config.yaml
arch: "unet"
model: "spectrogram flow-matching model"
dataset: "chords played on synthesised instruments"
train_examples: 52083
n_mels: 64
hop_length: 160
input: "log_mel"
spec_augment: false
win_length: 512
conditioning: "none"
objective: "flow_matching"
cond_dim: 128
logit_normal_time: false
norm: "groupnorm"
hidden_act: "relu"
weight_standardization: false
pixel_unshuffle: 2
widths: [64, 128, 128]
blocks_per_level: 1
scale_shift_norm: false
attention: true
upsampling: "nearest_conv"
init: "kaiming_normal"
residual_init: "zero_last"
optimizer: "muon"
muon_scale: "spectral"
learning_rate: 0.012
momentum: 0.98
nesterov: true
orthogonalizer: "newton_schulz_5"
adamw_lr_other_params: 0.002
max_grad_norm: 5.0
ema_decay: 0.999
max_steps: 17300
batch_size: 128
epochs: 42.5
lr_schedule: "cosine"
final_lr_fraction: 0.01
warmup_steps: 1730
weight_decay: 0.02
adamw_weight_decay_other_params: 0.05
Rows from block 6 of a small spectrogram flow-matching model, named by matrix and row number. Each number is 128 + 24 x the weight over its row's rms, rounded and kept within 0 to 255. All counts start at 0. Numbers have three digits each.
After each channel's rows are labels from the 100 clips, of 14976 (inputs lightly noised), where the channel reaches its highest value: "strongest on" is what is common among them; "peak in band" is the frequency band that holds the peak. Only what is clearly more common there than usual is listed. The data: chords played on synthesised instruments. In brackets: how many of the 100.
# convs0: first 3x3 conv (model.decb.0.0.convs.0.weight, 128x256x3x3, each kernel summed), inputs 172-255

convs0.6:158122161145108118077134137143131130122152142125129159144115143150141107147125130141126131096098131067132129125126126127100134144142133131147135128118116118162141130127143138132130160133115116109117094075148111128141142118138143138114133207158124143112
strongest on: vibraphone-like (59)
peak in band: 4000 to 8000 Hz (62)

convs0.1:134156116131147121125120111139126139117119120154131125114073140132152139140113136155160121145110123143106134134116125125158124165121130144131143135118172142134132132143129137112129135132155116111126119121136147114111117115150129090073138112141123166157
strongest on: square lead (30)
peak in band: 0 to 250 Hz (86)

convs0.70:116148124153109115086119143131125119115125123116112140133152108131120136119105156113132122134108157117142126120142161143149134147126147111115120109158115139117159129123180147130128135132129129172145150145116136156029155141102153117117158180128142125121
strongest on: square lead (48)
peak in band: 2000 to 4000 Hz (84)

convs0.9:127127121125118140154134109143112103108147118135138130127134127111105144142154104126093114141127106150123013113110136144097141123106127150135131109145144120115115129157134149119122116145138144136126113090112135144138129132128097158135148127147114127134
strongest on: marimba-like (90)
peak in band: 500 to 1000 Hz (34)

convs0.121:135079141151132118153136129127128141130135124133114086123135120101098154157124138134104129131140123128094088137116107114130138113141136131117127075124137138148136111094139114096096124154120125132118125117137133121136094143129113154140117134092139137098
strongest on: saw pad (48)
peak in band: 500 to 1000 Hz (42)

convs0.43:185150174122094114158128141106117143111106110140134094061162131184129121145142046146125158087129162137107121113174155114123143145165104157116142135143149172115146154101171103141137134128145116144151136136099121127120150107116155130172139191136118138119
strongest on: playing: arpeggio down (64); horn-like (35)
peak in band: 500 to 1000 Hz (54)

convs0.25:102126111122131138144094118137126130124134118091110132141137122098155140110145112137114124131146133095131114113133129124143127118145115108123140136127119118141109109113144114119124137111110125147164107136115119142110133138123115109151127129118137127126
strongest on: saw pad (42)
peak in band: 500 to 1000 Hz (52)

convs0.86:137121113132143119124164150145145112137123127109116111100132116091141108122117124154144141132110129124115136085149113141112114113164138125123126108107126107112146138119117126110111117133136150113109108134141119094142129139098172123095136120126096129104
strongest on: marimba-like (96); playing: strummed (52)
peak in band: 2000 to 4000 Hz (56); 1000 to 2000 Hz (44)

convs0.62:120143122086095144157134121131062166139135145088110149139133134109107127183117132114108125114129135119098144089147151134153132140132144124136143138209115108099123108116118161090076136130130130138121136138121145127139125150152099119124020105193139142116
strongest on: arpeggio (92); playing: arpeggio down (81)
peak in band: 500 to 1000 Hz (50)

convs0.38:147133131129114141113115118104130103116127155139130167131119147126159146124149116078126117112142149133129151147171131124117123136148135142143132158079095138145091115045079141154111143093110126134130143147139132133119102126105091100128087139099111129105
strongest on: saw pad (53)
peak in band: 500 to 1000 Hz (100)

convs0.36:114116112118112126117166130139148112139126151095094132137112129123127118131132126104089058130146150108105155112116144082131123151111129110134129101144117149128143132138104133109144123159144152147130122122135135129146139147107052140136166132157124142135
strongest on: arpeggio (100); playing: arpeggio down (62); instrument: plucked string-like (30)
peak in band: 500 to 1000 Hz (36)